From a checkpoint of a small sound classifier.
Model: 12.6M parameters, norm batchnorm, depths [12].
Data: trained on struck, bounced, scraped and rolled objects made by modal synthesis, 18.9 epochs.
Rows from block 5, named by matrix and row number. Rows with one number belong to one channel. Each number is 50 + 12 x the weight over its row's rms, rounded and kept within 0 to 99. All counts start at 0.
# filt: filter width-3 conv (model.blocks.5.filt.weight, 384x384x3), inputs 252-279, a 3 kernel for each
# gate: gate width-3 conv (model.blocks.5.gate.weight, 384x384x3), inputs 252-279, a 3 kernel for each
filt.320:57 46 57 37 33 35 50 42 38 46 53 75 42 47 54 35 35 35 53 59 50 59 54 52 71 66 61 31 39 34 52 60 52 66 60 56 52 49 52 66 58 69 30 33 26 44 45 46 59 59 50 55 45 44 59 62 51 65 68 57 56 60 57 57 65 71 46 31 42 44 50 41 56 57 85 48 55 36 43 51 54 56 57 54
gate.320:33 44 36 59 45 55 63 80 61 55 54 37 58 50 53 69 51 45 57 71 64 57 56 46 54 66 46 69 66 62 59 65 56 85 90 79 62 62 58 40 26 51 46 48 49 26 13 26 40 53 32 41 43 29 54 52 50 52 60 55 68 79 63 66 52 64 56 48 60 55 48 54 39 54 28 38 42 47 57 46 70 55 62 46
filt.321:75 63 58 36 31 37 45 40 32 46 26 41 51 54 58 40 51 53 49 41 48 34 18 29 47 34 40 35 36 54 32 36 48 40 20 47 43 34 40 69 67 70 45 49 40 57 78 68 56 45 44 55 62 58 46 35 51 61 65 64 50 40 48 46 49 56 41 54 59 63 76 66 61 37 42 15 16 31 32 48 58 48 33 32
gate.321:60 50 28 48 49 57 77 67 59 32 39 43 58 55 48 55 53 51 57 65 73 48 50 51 45 49 47 50 54 68 47 55 59 59 62 84 48 52 61 34 33 29 61 57 54 49 50 34 54 42 40 59 57 41 37 48 62 78 72 70 62 58 58 42 46 42 58 62 67 55 57 56 60 52 20 44 63 81 49 54 64 41 45 49
filt.322:52 44 46 56 55 59 41 45 51 34 50 69 57 56 60 48 39 36 61 53 52 56 57 55 63 78 82 44 41 32 58 58 60 10 16 30 51 40 61 48 67 65 44 53 53 62 64 39 34 46 45 51 57 47 51 61 76 24 26 28 45 47 44 51 51 58 50 49 50 29 25 12 21 33 41 60 58 75 56 59 54 54 64 59
gate.322:45 36 49 32 41 43 71 55 67 26 12 21 47 47 41 52 61 54 64 58 63 53 55 59 57 45 63 53 66 48 56 51 53 69 71 57 61 60 54 42 46 46 49 39 47 53 54 61 51 41 53 58 44 57 57 56 59 64 79 63 67 64 67 59 55 66 47 50 36 65 65 74 38 32 62 44 46 44 37 57 42 42 36 41
filt.323:48 47 35 56 71 78 34 40 32 53 59 54 57 62 58 47 47 70 41 35 43 30 40 38 33 26 16 48 64 84 46 53 55 39 44 68 37 40 39 55 58 50 53 54 48 65 49 39 55 47 20 40 30 21 48 47 58 39 32 35 35 30 39 45 38 38 52 61 76 46 53 46 45 44 07 53 66 72 52 59 68 44 38 29
gate.323:44 44 25 49 41 58 67 68 68 51 48 44 58 61 61 54 49 53 63 66 68 45 38 34 49 56 27 50 47 62 56 58 49 56 61 63 54 49 48 46 37 29 53 52 56 48 39 22 45 47 25 53 59 48 49 57 44 57 63 65 63 69 59 64 56 53 53 52 75 39 41 49 52 52 29 42 58 65 50 46 59 46 64 27
filt.324:42 62 76 55 51 35 50 60 61 59 69 55 68 60 57 28 35 39 42 46 47 46 51 53 51 62 72 46 31 24 69 51 54 50 44 37 48 44 53 52 49 39 77 67 74 30 31 36 46 50 63 54 51 66 44 39 37 41 39 56 43 52 54 31 48 30 55 51 47 26 28 36 00 47 61 78 50 41 69 48 32 57 62 70
gate.324:46 62 59 59 55 52 42 57 48 52 64 49 62 54 50 54 55 50 34 40 44 34 37 41 36 48 55 59 47 42 44 24 27 62 44 33 26 21 28 60 53 48 57 56 52 37 41 48 43 52 54 26 33 36 37 21 30 37 43 31 36 45 44 44 35 29 56 40 33 46 48 54 35 80 81 39 31 41 56 43 33 40 51 39
filt.325:45 43 41 62 64 70 34 42 35 55 57 58 73 66 56 48 49 38 44 56 52 45 41 45 35 37 31 53 56 56 44 56 55 31 37 47 40 41 38 56 62 56 61 59 56 53 55 38 36 34 20 31 39 30 43 42 39 46 49 51 43 38 34 41 32 41 69 60 65 35 44 41 49 46 19 44 56 65 72 67 78 41 37 39
gate.325:29 32 30 47 45 57 73 75 77 51 46 41 64 56 53 32 37 42 69 71 63 54 51 61 57 57 47 48 41 62 72 68 61 59 51 68 50 58 52 37 27 26 59 57 61 39 42 19 51 52 47 59 54 45 64 54 47 48 59 62 64 68 71 58 50 58 56 57 66 39 35 40 56 60 46 76 70 59 63 55 65 58 60 50
filt.326:39 35 36 58 53 59 56 54 43 53 52 30 47 47 52 31 39 60 43 49 40 51 54 62 50 45 17 59 54 65 47 55 33 82 60 51 37 40 29 34 31 34 54 55 52 25 29 36 51 51 33 27 33 21 48 42 27 56 50 49 58 45 38 46 58 44 49 39 44 46 34 51 80 71 41 67 80 69 64 57 57 45 50 12
gate.326:37 46 57 39 49 50 53 48 40 71 50 20 54 56 45 29 32 61 72 58 43 52 47 49 61 58 53 50 45 50 79 65 49 82 73 37 64 63 54 63 61 69 51 50 52 43 48 67 62 54 47 63 52 53 79 62 61 61 74 71 53 53 52 49 39 61 42 28 36 34 53 75 57 53 37 73 70 52 54 52 41 75 62 33
filt.327:32 47 62 58 52 37 38 56 51 52 65 55 31 35 34 56 55 48 53 55 56 55 49 61 38 54 65 58 47 38 40 42 45 59 52 42 59 47 50 60 53 50 37 33 38 34 45 58 36 64 86 27 43 70 60 51 48 60 62 70 53 64 48 54 39 42 67 41 29 61 58 60 22 62 91 51 41 34 58 53 40 44 57 56
gate.327:51 48 43 43 50 44 54 56 58 30 28 35 45 55 54 32 43 35 51 42 50 38 49 39 49 15 31 41 51 47 39 34 47 86 77 73 44 48 50 39 43 47 49 55 60 52 49 42 54 26 35 57 53 58 48 41 50 68 59 57 55 52 48 48 52 50 57 66 71 75 74 65 60 24 32 45 44 58 42 51 49 61 34 50
filt.328:60 56 38 42 45 49 60 55 50 61 39 29 50 52 49 70 76 74 46 49 41 58 48 49 65 42 18 36 55 59 50 51 42 32 30 46 50 49 45 50 46 51 45 40 40 58 66 56 87 55 45 87 71 51 59 51 51 40 47 62 53 50 53 51 53 70 34 52 64 49 59 63 82 48 45 43 38 32 31 47 68 66 42 26
gate.328:38 46 39 61 55 73 48 57 55 37 47 45 60 59 75 58 49 46 26 36 47 53 58 47 26 54 44 48 32 50 30 43 49 34 32 21 33 34 26 43 43 39 61 61 66 36 57 48 46 58 39 41 52 36 15 43 31 43 29 15 38 43 46 32 24 40 62 37 48 48 38 39 34 66 46 39 52 70 51 47 59 38 52 45
filt.329:54 43 58 49 51 45 49 43 55 66 44 37 51 44 33 28 54 42 67 44 50 54 49 46 61 26 50 38 63 46 64 54 51 50 59 54 62 45 49 46 58 49 39 39 43 56 38 49 67 36 60 68 35 64 68 56 59 54 57 70 58 41 53 56 57 67 53 84 55 37 43 57 73 25 65 68 71 55 43 68 57 67 42 46
gate.329:63 45 44 47 51 64 50 46 46 66 63 73 59 54 54 55 55 43 55 54 58 59 50 53 65 49 48 49 71 72 53 50 58 73 67 77 49 45 58 44 38 45 39 49 49 43 46 40 61 46 50 45 30 31 61 51 53 56 51 52 53 59 53 36 42 35 25 40 46 45 45 40 66 36 39 31 41 49 43 60 59 60 45 52
filt.330:55 47 39 35 37 48 57 43 56 36 23 24 44 55 48 57 60 44 47 61 70 32 40 50 40 23 18 46 58 67 45 46 61 56 43 54 45 38 44 44 45 36 70 64 59 57 65 48 38 36 25 73 62 51 44 43 46 67 65 63 46 42 48 35 39 31 38 49 56 73 68 57 40 32 15 47 40 56 48 52 73 37 19 25
gate.330:39 38 21 60 51 49 66 61 57 35 30 33 50 49 45 58 48 39 60 59 64 55 54 54 49 55 50 63 56 59 55 52 60 51 34 66 59 56 63 31 46 44 45 57 45 49 61 52 50 44 43 56 60 57 51 52 57 64 62 65 69 53 62 57 57 69 73 61 64 49 52 58 53 42 16 46 47 73 53 41 64 41 44 43
filt.331:37 34 34 71 60 64 62 64 58 43 42 45 54 51 52 68 79 70 50 50 54 78 80 78 61 62 57 54 66 64 47 50 53 39 40 34 59 59 60 26 20 24 52 48 48 46 62 59 50 52 51 43 35 37 45 45 52 47 39 44 60 66 60 40 50 55 45 39 31 39 37 26 42 33 30 64 62 61 57 51 59 48 55 50
gate.331:64 60 43 46 43 61 66 60 59 49 43 42 50 54 55 61 56 58 66 61 54 57 48 53 62 35 27 43 54 63 55 42 50 77 70 96 59 56 55 44 49 45 31 30 33 53 53 31 63 49 41 63 55 40 56 52 51 70 76 81 68 55 56 54 59 63 58 75 82 57 60 74 72 51 45 19 20 34 41 50 63 43 40 35
filt.332:50 60 53 63 52 40 46 54 48 41 33 43 59 54 58 62 59 36 33 47 53 35 40 36 20 28 40 69 60 53 31 39 36 46 55 51 35 27 43 56 46 52 76 68 70 57 59 60 40 48 46 45 57 63 30 31 38 44 64 56 29 50 42 44 38 44 69 58 45 58 66 56 38 52 73 33 36 54 63 53 61 22 24 43
gate.332:48 41 25 46 46 50 53 57 58 35 36 38 56 40 28 77 59 39 56 63 57 58 54 55 58 47 43 69 58 57 40 45 44 45 75 90 51 54 49 53 41 36 50 37 42 79 47 07 54 57 47 41 50 64 50 60 49 68 71 73 51 59 58 62 51 40 36 51 70 55 62 69 48 61 37 34 47 68 57 48 42 40 51 56
filt.333:50 48 47 38 29 39 45 48 50 55 61 55 32 36 34 28 23 35 44 41 40 39 31 39 50 49 53 47 44 38 32 39 22 64 65 42 41 48 42 36 45 48 44 43 45 17 21 40 50 48 57 53 60 51 44 41 46 49 61 44 51 46 44 36 34 53 66 62 64 56 58 56 44 56 50 61 64 67 52 48 47 62 61 54
gate.333:38 23 18 46 53 55 63 58 58 55 51 55 38 36 34 38 59 51 67 64 63 53 54 58 59 54 69 54 69 68 62 55 61 62 68 52 68 63 61 30 28 23 55 49 52 19 10 03 46 49 52 57 43 48 55 55 53 58 60 52 57 74 65 41 36 50 54 59 64 45 51 45 43 19 26 57 69 71 37 50 47 70 54 52
filt.334:49 44 44 55 52 58 38 49 38 66 72 72 52 42 45 52 50 45 41 36 38 59 53 50 42 55 64 39 43 47 46 49 39 24 36 35 53 52 50 74 58 55 36 37 44 46 39 46 37 39 57 32 22 20 51 61 56 26 29 29 45 41 51 46 48 44 67 63 50 29 28 29 22 42 65 57 54 71 70 63 48 44 58 62
gate.334:33 30 13 44 47 45 70 57 63 33 29 31 41 52 52 45 52 41 64 67 76 62 57 66 55 48 49 50 52 53 45 38 59 41 50 64 54 60 57 36 46 39 40 49 46 54 53 44 48 50 51 54 60 54 40 39 63 64 68 63 69 61 74 49 46 46 64 65 57 50 54 47 50 35 42 50 47 60 50 54 55 48 46 53
filt.335:79 70 50 34 45 60 50 44 47 44 51 50 41 47 51 61 45 42 26 46 40 47 48 53 63 49 31 44 28 41 13 13 22 42 43 60 50 43 41 51 60 56 47 49 39 56 45 32 49 45 38 45 27 23 29 33 24 67 54 57 56 49 55 39 31 50 34 46 51 61 36 44 73 59 76 00 22 31 41 60 75 54 47 41
gate.335:45 56 48 36 29 49 41 51 45 58 53 48 45 46 41 43 34 53 71 67 62 54 61 51 56 65 49 39 33 54 65 71 54 57 72 75 68 62 67 65 62 63 45 49 37 59 47 46 42 59 42 52 46 41 52 70 52 53 58 62 60 66 61 59 63 67 65 44 58 28 35 48 62 72 42 63 62 42 72 64 69 63 69 50
filt.336:54 61 64 34 24 28 40 39 48 55 46 50 38 40 43 52 65 59 50 56 49 53 52 41 69 75 80 39 45 50 56 63 51 21 22 48 57 59 53 59 57 57 48 51 42 70 76 67 61 67 69 61 68 57 61 76 65 44 50 60 45 53 51 55 48 49 27 22 17 40 59 54 50 45 55 58 51 41 40 38 34 52 57 57
gate.336:31 35 20 50 48 61 55 57 53 37 45 54 53 49 35 66 60 49 66 68 67 64 68 68 50 49 57 65 57 58 46 41 53 66 49 58 62 59 58 34 48 34 50 51 42 64 63 42 46 41 40 54 50 50 46 44 43 59 51 47 68 60 58 47 56 59 41 34 57 49 51 37 39 55 58 48 47 69 50 57 58 44 50 54
filt.337:43 46 45 72 57 56 45 46 50 39 47 56 46 49 44 66 56 46 51 55 57 59 65 71 04 33 40 84 48 42 51 59 56 64 66 45 50 53 54 45 42 44 33 37 40 45 51 57 30 48 55 26 43 51 48 57 56 62 39 39 47 49 47 62 63 57 89 65 51 76 57 53 20 38 51 40 55 60 76 61 49 22 45 48
gate.337:35 28 34 56 47 49 52 73 67 52 44 28 38 50 48 53 47 47 54 60 53 64 59 44 60 61 27 32 33 59 38 48 41 29 27 32 55 47 42 29 18 29 46 56 60 39 36 39 48 52 23 33 46 40 38 38 28 30 58 75 55 62 58 58 60 54 40 42 72 31 47 63 48 58 38 62 56 58 51 49 67 44 50 27
filt.338:26 48 35 69 44 49 44 35 43 32 52 42 45 45 45 55 27 33 43 38 51 46 42 39 10 41 54 66 41 58 39 38 50 52 57 58 37 43 59 46 63 51 49 57 55 46 70 58 35 51 34 42 62 60 42 40 32 48 53 51 41 36 35 52 47 61 59 52 39 60 52 49 37 66 33 69 70 79 68 50 54 17 61 56
gate.338:48 51 50 38 49 49 55 61 59 55 50 41 42 37 41 46 43 50 73 65 52 55 53 53 68 90 39 56 43 53 61 47 46 72 70 43 61 68 52 49 39 54 53 40 47 37 15 44 56 68 41 52 60 53 62 51 46 67 59 65 75 73 57 64 62 64 34 42 48 35 44 51 56 75 31 55 46 44 60 40 58 70 71 44
filt.339:47 43 50 70 62 58 71 61 70 45 50 38 53 59 56 87 67 60 46 50 53 62 61 52 52 53 49 74 69 70 55 58 59 52 57 48 52 41 48 15 27 29 60 48 49 32 31 28 46 53 49 40 43 54 42 57 55 41 53 60 53 55 66 55 58 60 67 65 60 51 45 53 37 48 41 40 52 56 50 54 49 51 51 47
gate.339:37 36 35 51 47 32 50 50 48 41 45 29 54 48 38 45 36 34 62 69 70 44 45 36 40 49 48 51 48 49 56 59 58 80 86 86 60 56 59 51 50 56 34 30 35 31 34 36 28 43 36 45 55 64 58 65 59 65 61 72 54 66 69 42 44 53 61 55 48 59 63 70 48 70 56 34 38 43 58 53 50 40 46 47
filt.340:39 42 40 61 54 57 38 35 42 37 39 46 48 44 39 61 48 50 46 40 43 32 40 43 12 15 33 74 55 60 34 35 43 64 49 44 28 38 34 47 50 45 46 62 58 39 57 52 32 34 37 36 50 44 39 35 34 64 46 33 42 30 31 41 49 39 71 52 58 63 54 46 44 38 44 55 64 57 57 44 48 25 39 46
gate.340:25 39 35 53 56 47 58 64 61 39 33 32 51 39 43 66 63 45 72 63 63 58 60 53 45 45 56 62 51 46 45 36 36 71 64 58 65 60 60 33 33 27 40 40 41 50 39 36 45 55 45 46 54 52 50 36 40 71 73 62 72 72 62 52 55 55 58 63 56 56 48 51 31 60 63 56 42 48 58 57 56 45 54 45
filt.341:58 50 57 58 42 42 43 33 34 23 32 42 58 54 58 60 56 55 37 42 44 44 43 45 26 32 40 68 56 44 49 59 59 35 36 41 33 44 46 47 42 59 55 49 57 47 53 56 37 37 36 48 41 44 39 41 50 61 44 44 39 44 38 54 57 49 61 62 55 69 59 50 02 31 24 42 44 52 60 49 60 22 35 43
gate.341:52 30 31 63 59 74 67 61 48 45 56 57 82 68 69 51 39 29 42 48 49 52 51 43 43 49 53 42 53 44 61 64 63 42 58 59 35 47 45 46 49 47 78 72 64 52 50 51 43 44 45 53 43 38 49 47 58 39 42 33 56 49 50 48 42 53 54 58 49 46 38 31 62 40 42 55 68 77 52 56 63 37 52 58
filt.342:61 68 47 46 48 55 48 58 54 71 60 39 36 39 48 48 50 75 55 55 45 61 56 52 67 78 43 47 34 68 49 50 29 57 56 62 53 50 41 51 43 45 42 45 41 33 28 30 61 70 42 65 76 52 47 55 35 62 60 59 49 58 48 41 33 44 51 46 68 50 50 59 61 71 31 44 52 42 41 35 57 61 74 36
gate.342:64 52 63 47 68 51 63 57 57 44 41 63 42 49 37 49 73 60 50 48 56 55 50 69 61 27 84 38 69 43 53 55 56 50 61 45 50 50 71 56 56 48 44 43 36 28 37 58 64 35 63 74 41 53 57 52 72 61 59 49 58 52 64 41 59 55 51 74 41 58 54 48 77 37 88 58 46 51 39 66 43 62 37 70
filt.343:48 56 63 55 47 41 48 51 49 27 31 41 41 45 36 48 40 45 42 42 40 39 43 45 37 56 67 56 53 52 43 50 59 33 31 39 53 64 59 52 42 55 58 50 51 60 58 53 29 39 51 45 62 73 45 58 51 40 46 47 39 45 40 58 57 50 51 40 48 61 64 54 16 22 27 57 49 47 43 28 31 37 53 56
gate.343:46 29 50 52 62 56 63 46 55 45 37 48 61 52 43 52 68 46 69 65 65 43 42 51 59 25 61 46 66 46 62 51 59 33 55 48 65 61 62 48 51 35 46 35 40 40 28 32 43 22 48 62 45 66 56 49 61 60 60 66 65 55 65 62 57 45 57 80 60 43 51 51 44 16 64 34 35 42 58 80 50 58 34 56
filt.344:62 73 78 33 33 36 55 49 51 48 48 41 46 48 48 29 48 59 47 46 40 56 53 48 90 78 72 27 43 46 58 57 43 28 45 41 52 51 55 55 46 47 64 58 66 61 54 61 64 67 56 72 78 50 57 44 40 32 51 43 33 44 45 34 30 31 11 24 30 32 47 52 50 55 53 69 45 27 25 32 35 73 65 50
gate.344:55 38 43 27 43 51 59 55 65 25 26 44 43 45 46 64 74 64 60 67 73 62 61 70 52 43 66 49 55 49 48 47 48 51 56 54 58 63 66 44 45 38 53 55 61 75 68 54 48 47 62 61 48 53 48 46 47 62 53 56 50 61 70 67 62 57 40 51 58 61 64 59 34 24 58 44 63 65 38 52 44 47 44 70
filt.345:40 56 67 55 59 53 51 60 71 34 44 49 69 74 75 52 51 48 47 49 56 43 47 50 34 55 56 51 40 43 69 76 80 57 56 64 41 45 42 65 54 58 70 65 59 51 50 43 40 44 58 40 55 64 59 72 70 44 34 42 38 52 52 59 60 59 52 43 38 46 51 50 33 53 62 52 48 45 55 45 45 28 39 50
gate.345:36 48 48 46 54 46 70 65 74 57 58 52 60 64 55 44 52 55 66 66 65 56 47 45 77 57 54 38 49 62 75 62 57 58 52 60 61 52 62 38 35 36 50 55 46 46 43 43 56 47 52 74 69 68 72 57 55 61 59 74 72 71 70 36 49 48 45 56 47 37 42 68 57 56 60 59 35 36 37 46 40 72 46 45
filt.346:42 35 38 55 54 52 56 50 56 51 46 57 52 55 49 45 47 44 66 65 61 42 45 45 35 35 33 46 50 62 59 45 50 79 72 67 42 45 44 50 44 43 44 40 41 35 37 41 29 34 38 27 36 34 53 48 51 55 55 43 52 45 54 53 57 57 56 52 47 47 44 40 57 55 55 53 59 58 64 53 57 34 37 30
gate.346:52 46 47 62 53 52 56 61 57 85 78 66 77 69 64 40 26 47 50 51 42 32 30 37 61 54 36 61 42 45 64 62 48 53 59 54 32 36 30 40 53 42 61 61 58 38 28 30 60 63 63 53 59 65 61 57 42 37 47 47 48 52 46 37 31 34 56 58 61 27 30 41 50 58 37 57 62 44 56 53 41 61 64 40
filt.347:50 40 47 56 60 54 51 49 47 58 37 46 38 46 45 51 71 64 42 31 34 56 60 56 46 41 49 64 58 53 28 21 23 61 29 34 44 44 39 24 43 40 39 65 62 36 59 39 50 50 58 39 32 37 35 22 19 52 28 33 45 30 36 46 37 36 53 49 47 66 53 40 59 32 45 55 47 51 44 49 49 52 42 47
gate.347:26 28 40 50 55 41 74 65 69 40 44 39 52 50 49 60 57 44 72 65 78 59 60 59 52 53 62 64 60 46 63 50 49 62 49 42 66 66 64 20 24 28 48 46 50 31 45 51 49 55 56 60 50 68 60 47 61 56 42 52 78 76 74 48 48 37 58 56 54 54 50 43 44 30 48 64 60 53 51 48 47 54 48 57
filt.348:44 35 29 65 64 69 48 40 48 33 49 65 57 58 57 50 41 17 55 51 53 38 50 50 26 28 46 64 66 40 61 60 67 54 64 52 43 43 54 44 55 55 49 53 58 49 41 41 25 21 36 34 28 51 48 57 50 63 48 35 43 44 43 54 51 51 65 62 50 61 47 28 37 17 57 65 70 85 79 69 62 42 45 66
gate.348:48 51 42 41 38 46 61 66 64 00 29 46 40 42 33 71 53 40 49 61 54 46 44 48 33 43 55 66 49 41 32 52 56 69 66 62 54 48 57 42 49 37 39 37 40 39 39 37 48 54 51 58 59 61 55 56 57 79 64 47 67 62 63 57 58 57 55 42 37 76 59 52 30 58 65 27 34 60 50 48 43 29 45 51
filt.349:49 40 45 39 40 40 67 68 67 37 42 54 59 57 48 67 59 54 65 71 67 59 63 68 57 54 70 64 56 49 52 56 53 78 83 74 62 63 67 44 38 42 53 59 51 49 34 40 52 43 63 45 51 51 58 58 62 64 65 59 74 76 78 50 58 63 54 60 46 64 56 43 37 45 64 50 60 59 50 52 41 50 60 65
gate.349:50 51 45 46 46 55 49 53 56 44 51 38 57 58 60 47 39 47 53 53 51 37 33 34 45 50 05 57 56 80 55 55 46 67 58 81 48 44 33 51 43 42 60 66 61 67 54 22 59 51 35 55 49 26 54 46 37 61 59 70 51 51 43 50 39 37 54 50 84 51 52 64 44 44 15 62 59 61 52 52 76 57 62 28
filt.350:34 46 35 45 44 34 57 66 59 46 52 35 43 41 45 50 38 49 61 69 65 59 51 54 42 58 37 46 43 56 53 64 55 73 76 73 66 59 60 35 40 51 27 32 37 43 34 44 46 50 42 54 67 51 62 61 68 62 66 68 66 66 67 78 59 68 58 63 53 67 57 70 71 72 47 45 52 52 53 48 57 52 65 47
gate.350:61 58 60 46 46 45 39 42 44 55 63 81 43 45 44 30 40 17 44 42 46 45 43 52 48 51 72 46 47 37 43 46 50 47 48 47 46 44 50 58 60 62 57 57 60 35 40 43 42 43 60 52 41 60 43 32 45 49 54 43 38 33 52 44 51 44 75 65 60 50 52 41 51 39 74 63 49 51 55 61 55 63 58 81
filt.351:55 62 52 48 53 60 55 67 53 61 50 37 45 45 49 49 65 73 66 55 62 76 70 66 50 50 25 42 56 70 67 56 52 62 60 59 66 65 56 40 32 39 39 41 30 62 51 54 62 63 38 52 52 39 67 56 53 50 61 55 60 61 61 61 61 74 55 66 71 46 49 67 57 73 37 54 37 37 43 36 60 64 46 24
gate.351:43 27 41 38 47 49 62 48 62 23 33 57 54 47 51 46 60 42 65 60 72 56 53 60 64 42 84 42 55 40 51 41 60 51 55 66 57 59 67 47 56 46 56 41 39 28 52 46 53 37 65 66 45 51 49 48 57 61 54 53 65 56 71 42 65 61 50 57 36 48 54 40 40 10 65 41 38 51 38 56 44 55 34 70
filt.352:69 62 51 73 62 60 53 44 49 23 45 50 53 59 52 82 61 55 41 39 40 60 55 54 29 39 45 73 44 53 30 43 49 61 43 57 44 43 43 38 49 62 46 46 48 22 46 40 35 37 37 21 46 18 30 39 44 73 66 45 50 47 44 35 53 56 65 60 53 62 58 43 37 37 54 08 24 36 59 65 69 00 21 31
gate.352:52 42 22 47 43 49 54 57 47 22 41 47 50 48 45 78 50 36 54 60 74 45 51 42 23 45 47 57 47 52 34 38 66 59 58 69 46 57 62 40 46 49 48 49 43 69 58 46 34 42 25 42 53 36 38 52 55 63 55 48 63 49 56 40 46 51 62 43 44 63 51 55 44 46 29 33 55 81 55 49 62 30 48 51
filt.353:48 54 69 47 45 48 67 72 65 59 44 53 46 34 36 44 56 56 77 66 52 63 66 67 83 59 63 49 54 49 81 55 55 47 62 67 77 70 65 49 41 48 48 47 38 58 41 37 50 40 63 63 43 47 76 69 66 41 53 63 70 66 72 53 56 46 25 52 43 29 43 45 54 29 46 66 50 28 40 54 38 70 52 59
gate.353:30 45 33 61 65 57 46 41 42 45 63 59 60 56 55 49 40 41 52 44 54 39 54 46 15 42 47 61 50 64 54 62 69 42 51 67 42 50 51 50 60 59 59 59 58 57 45 51 22 45 36 38 40 41 45 59 67 35 32 36 42 40 49 47 47 46 74 70 56 46 34 49 36 60 25 74 73 90 76 67 61 30 57 64
filt.354:66 55 52 40 52 52 68 52 57 51 49 45 36 41 41 44 60 64 65 55 56 69 67 69 70 46 55 49 64 73 62 62 58 72 68 78 73 66 68 42 49 40 41 39 32 42 46 46 63 43 54 72 46 54 77 63 63 78 66 71 76 57 65 46 53 68 43 59 64 59 55 55 65 32 32 55 52 56 32 44 47 70 48 62
gate.354:49 28 15 49 63 60 61 48 60 65 49 47 49 53 56 40 53 38 53 53 58 48 46 42 62 35 21 27 56 73 47 45 50 27 42 69 40 44 42 40 39 40 47 47 51 31 33 26 55 36 21 44 36 28 40 40 43 37 58 65 58 55 52 61 53 55 59 84 92 32 48 49 76 45 47 54 54 65 46 63 84 64 35 24
filt.355:76 74 69 34 32 56 47 51 51 48 38 47 48 49 60 49 49 51 30 41 38 44 45 46 56 48 47 33 50 56 42 42 47 20 40 62 41 44 43 60 51 61 58 53 61 59 58 65 74 60 68 76 75 55 44 48 47 48 64 67 45 49 47 41 37 36 36 44 44 49 64 65 56 60 68 36 37 39 29 42 46 60 50 44
gate.355:40 45 36 68 66 65 47 55 55 62 69 64 90 81 88 59 47 46 42 47 52 44 48 38 37 31 23 57 52 52 51 56 56 51 57 60 34 38 32 55 58 63 56 53 58 55 43 38 54 55 41 49 55 39 51 51 55 48 42 49 52 48 53 33 39 49 68 69 76 47 39 45 47 58 50 47 58 63 61 75 85 50 51 41
filt.356:36 67 54 59 51 57 22 47 38 49 73 60 59 61 53 48 36 48 52 44 30 29 34 41 21 38 36 80 54 48 55 50 46 82 66 56 36 31 31 52 54 57 50 48 56 46 30 38 32 54 43 14 31 20 52 45 39 64 51 30 30 41 29 40 39 42 61 61 54 62 47 53 26 66 68 60 65 59 81 47 52 31 55 48
gate.356:36 42 37 72 60 62 49 56 54 38 52 47 62 54 49 48 36 47 46 52 55 43 45 45 13 44 45 74 46 55 48 52 53 60 55 60 42 46 59 45 43 49 49 48 55 48 40 42 25 52 33 34 52 37 46 63 59 63 37 50 51 53 59 62 56 61 85 59 57 59 44 56 26 69 43 47 68 79 74 64 62 24 62 60
filt.357:32 36 53 51 50 41 51 48 63 41 31 48 59 53 56 41 61 58 51 56 49 36 51 49 18 31 63 59 60 53 47 50 50 44 33 35 34 45 46 44 45 43 53 53 54 34 54 64 29 30 61 29 42 76 49 45 48 53 52 57 44 39 56 55 61 44 69 55 49 43 50 55 33 19 53 69 66 58 70 63 33 32 29 57
gate.357:63 58 73 30 47 35 46 45 54 49 58 53 40 47 37 53 64 46 56 49 50 37 43 52 57 56 86 55 57 33 45 55 40 74 83 51 61 56 56 64 57 53 33 42 35 39 32 50 62 60 84 52 52 64 64 55 47 80 68 75 62 55 67 42 48 37 53 61 39 60 52 59 38 36 76 36 28 21 51 53 32 64 61 72
filt.358:45 43 33 41 37 42 68 74 59 42 23 27 48 51 48 41 56 47 61 59 59 43 30 38 47 29 15 41 50 51 49 48 48 40 44 45 51 50 53 24 22 26 58 60 57 44 40 38 50 41 27 70 64 58 54 48 46 62 69 62 64 65 60 47 50 54 48 61 58 54 61 64 65 42 38 43 33 39 32 36 43 42 27 22
gate.358:38 53 59 50 37 39 56 47 67 15 26 48 52 54 56 59 67 43 68 55 65 46 51 55 32 49 79 60 47 47 61 40 52 53 37 54 58 58 66 47 58 45 44 53 59 56 86 74 34 45 62 61 56 57 56 45 47 70 59 59 63 55 65 72 62 51 68 55 40 59 49 40 16 22 54 56 33 42 59 54 37 29 44 61
filt.359:57 40 44 58 60 68 58 43 52 59 47 51 57 63 54 48 67 60 63 44 48 47 50 41 59 41 28 26 43 44 68 63 55 48 31 42 56 41 44 49 70 51 40 48 45 27 52 41 52 31 25 62 46 14 62 49 47 64 46 34 69 43 60 62 65 78 72 69 73 33 38 41 66 19 28 34 36 30 46 61 76 62 38 28
gate.359:26 24 34 57 57 42 67 62 66 63 61 43 45 48 52 25 38 51 67 45 52 51 61 55 52 51 54 46 34 39 58 51 37 65 39 26 59 62 55 25 26 36 41 46 39 25 37 52 45 44 48 56 49 59 61 46 43 54 29 39 69 57 69 61 56 53 61 58 52 45 24 55 67 51 53 68 65 41 46 48 38 56 54 45
filt.360:50 34 17 59 70 73 44 56 51 52 53 49 54 66 64 42 50 51 62 60 57 50 53 53 51 41 27 33 59 73 60 60 57 42 67 94 59 49 57 69 54 55 38 41 35 55 46 08 50 55 15 58 44 17 58 64 47 46 53 44 69 63 64 55 57 64 48 70 88 45 47 49 62 54 24 54 64 71 56 63 85 49 48 36
gate.360:59 65 62 56 50 52 81 77 71 63 63 41 70 65 65 48 42 45 48 51 55 40 42 37 56 53 41 49 40 58 67 55 61 44 42 50 38 39 41 30 39 34 66 66 69 33 36 31 52 52 32 58 54 43 49 51 46 59 59 69 51 56 51 36 47 44 49 47 68 24 20 29 62 64 50 51 55 61 45 55 58 57 60 45